From a checkpoint of a small segmentation model.
Model: 2.34M parameters, 64-pixel images, norm rmsnorm, activation gelu_tanh, depths [4, 4].
Training: adamw at rate 0.002, 16500 steps, batches of 256, held-out accuracy 96%.
Rows from block 3 of a small segmentation model, named by matrix and row number. Rows with one number belong to one neuron. Each number is 128 + 24 x the weight over its row's rms, rounded and kept within 0 to 255. All counts start at 0. Numbers have three digits each.
After each neuron's rows are labels from the 100 images, of 14848, where the neuron reaches its highest value: "lies over" is the class under the peak. Only what is clearly more common there than usual is listed. The data: larger renderings of crowded toy scenes. In brackets: how many of the 100.
# fc1: MLP up (model.blocks.3.mlp.fc1.weight, 576x96), inputs 0-95
# fc2: MLP down (model.blocks.3.mlp.fc2.weight, 96x576, transposed), outputs 0-95

fc1.339:167096119135137129128126132104074107128178092154145118140130122126119085140134099121112141115096166147130120099113134115116181136102077135139137085128154107130103104127142160137146094162107109147118121166135106108134141111094138142173116073137127128111141094099167137148137179084126132159
fc2.339:109125116100115131141158150140134142160112105163146151100104130143140160130129119141113077103139140105136157108156136104148139102164116159119115131150128161119151171138130131140128137098138113140131129113126118140160126141139152130121122109119075146000094123108109133132148113146111131126
lies over: mug (33)

fc1.46:165119136104124146122116117146094113130125123140124107142141113119145138140154138146043148184137140152135138114138091141156133135098083116158117158108128119129096110113134131136146140130074083122123109125145092122143032119122129147133127121114139138106091126142131057135124154121130150125
fc2.46:115144160149148123104102104144113166105142139117190128110131171121117109087142098134209176130117108133120139109110138127163157096152085124138144141130084142160121157129143120118136165155126077126103094088120145136116142129132122108115113147146164117124079095132159118103131136134133116155
lies over: flower (38)

fc1.568:145150120172088115143130160170157118122131102142151146125132135134115130173127142174136159126034133147130108164123095129142138116127122137180152104154094100108087124114153119129109160131122141128157130160127172140146122142121167120139105101067096136139123132105150146100131138153136140145
fc2.568:050150126123138111159123152083161153116103093143151085130114132136152110138164143137116136125174140115145112133190115112130139119164147171120084102122146092119134133128137114102130111071097093108144140123154145117122104130107159135170124117160107145136130117120128162150165117105109120092
lies over: mushroom (53)

fc1.390:109134146112074150142119114166127115137108091133126125131134107126134078165126116120159122190118114129142150115148113138136174134161146144120181096120135097170138126146137115152112118100147131138131097162117161156086115167144072104173152076139128137130138114137132133140136146159081115095
fc2.390:147109121114112153120143151150138106105151142135119109146128174141171154124101167126102119121110110142115157108133147122139124147136104096130141118142111121112142127166122137124123145128147113155133118166140148122153114132134133125106132090122147130000127141119118095137130142116110152123
lies over: mushroom (50)

fc1.294:164105109145048166151110099101133175136131102125109159150108126118141112165101126087103130113081147139139136133135106159117135082128116137130143143127099131135096142156114103161118109156113167115074147114142126099167145113111114091135121101145158137117157142135149130144119166182126126133
fc2.294:109127148127129142132119139180136094133153085142111124130130146162130126142156140129104071141136116139087116115085165160104121095088120103122138125115077137103150135132090159134077124187124105126179127115125163180105079102145135159133122120123136145123121120129128084126152160150111113132
lies over: mushroom (62)

fc1.171:148136091152099150137146123124135149123145101123148147136116101125123171138096130126105145125041134159107104111131106135109154101108105163144160139128128102114047139129144106114116114123111176109107149142154113074144136109115172112144110107106152144115147101101123151106154170152132136140
fc2.171:061124095115149131127116127127167152118143114123129122094132123179140109139158148125136095127172145096077129111159134141122148101139143128127131139086091149131160118125098152132120124135079117140174143093125156146080110126124165186166106131132095156118106099109121132124157171117116104123
lies over: mushroom (65)

fc1.288:118140121103161150111141133124129129140119113165130100083172101113143127125142151152072129173111123116098135135125124110142143120152110130113116102145130165111156107130141127121167118154122111092110068123146109133141115198120089155127086116129075108128106120127131172051145108121121140129
fc2.288:171102160099134154114117135140149095117149167145136111158192130146161130123078132148105104090150116158092141127132146126079116117127109114170102150129071132117119151152138104129137137141118178118175110128127112141140087140105132096143122120142131151094069124120144102096119125140134137093
lies over: mushroom (29)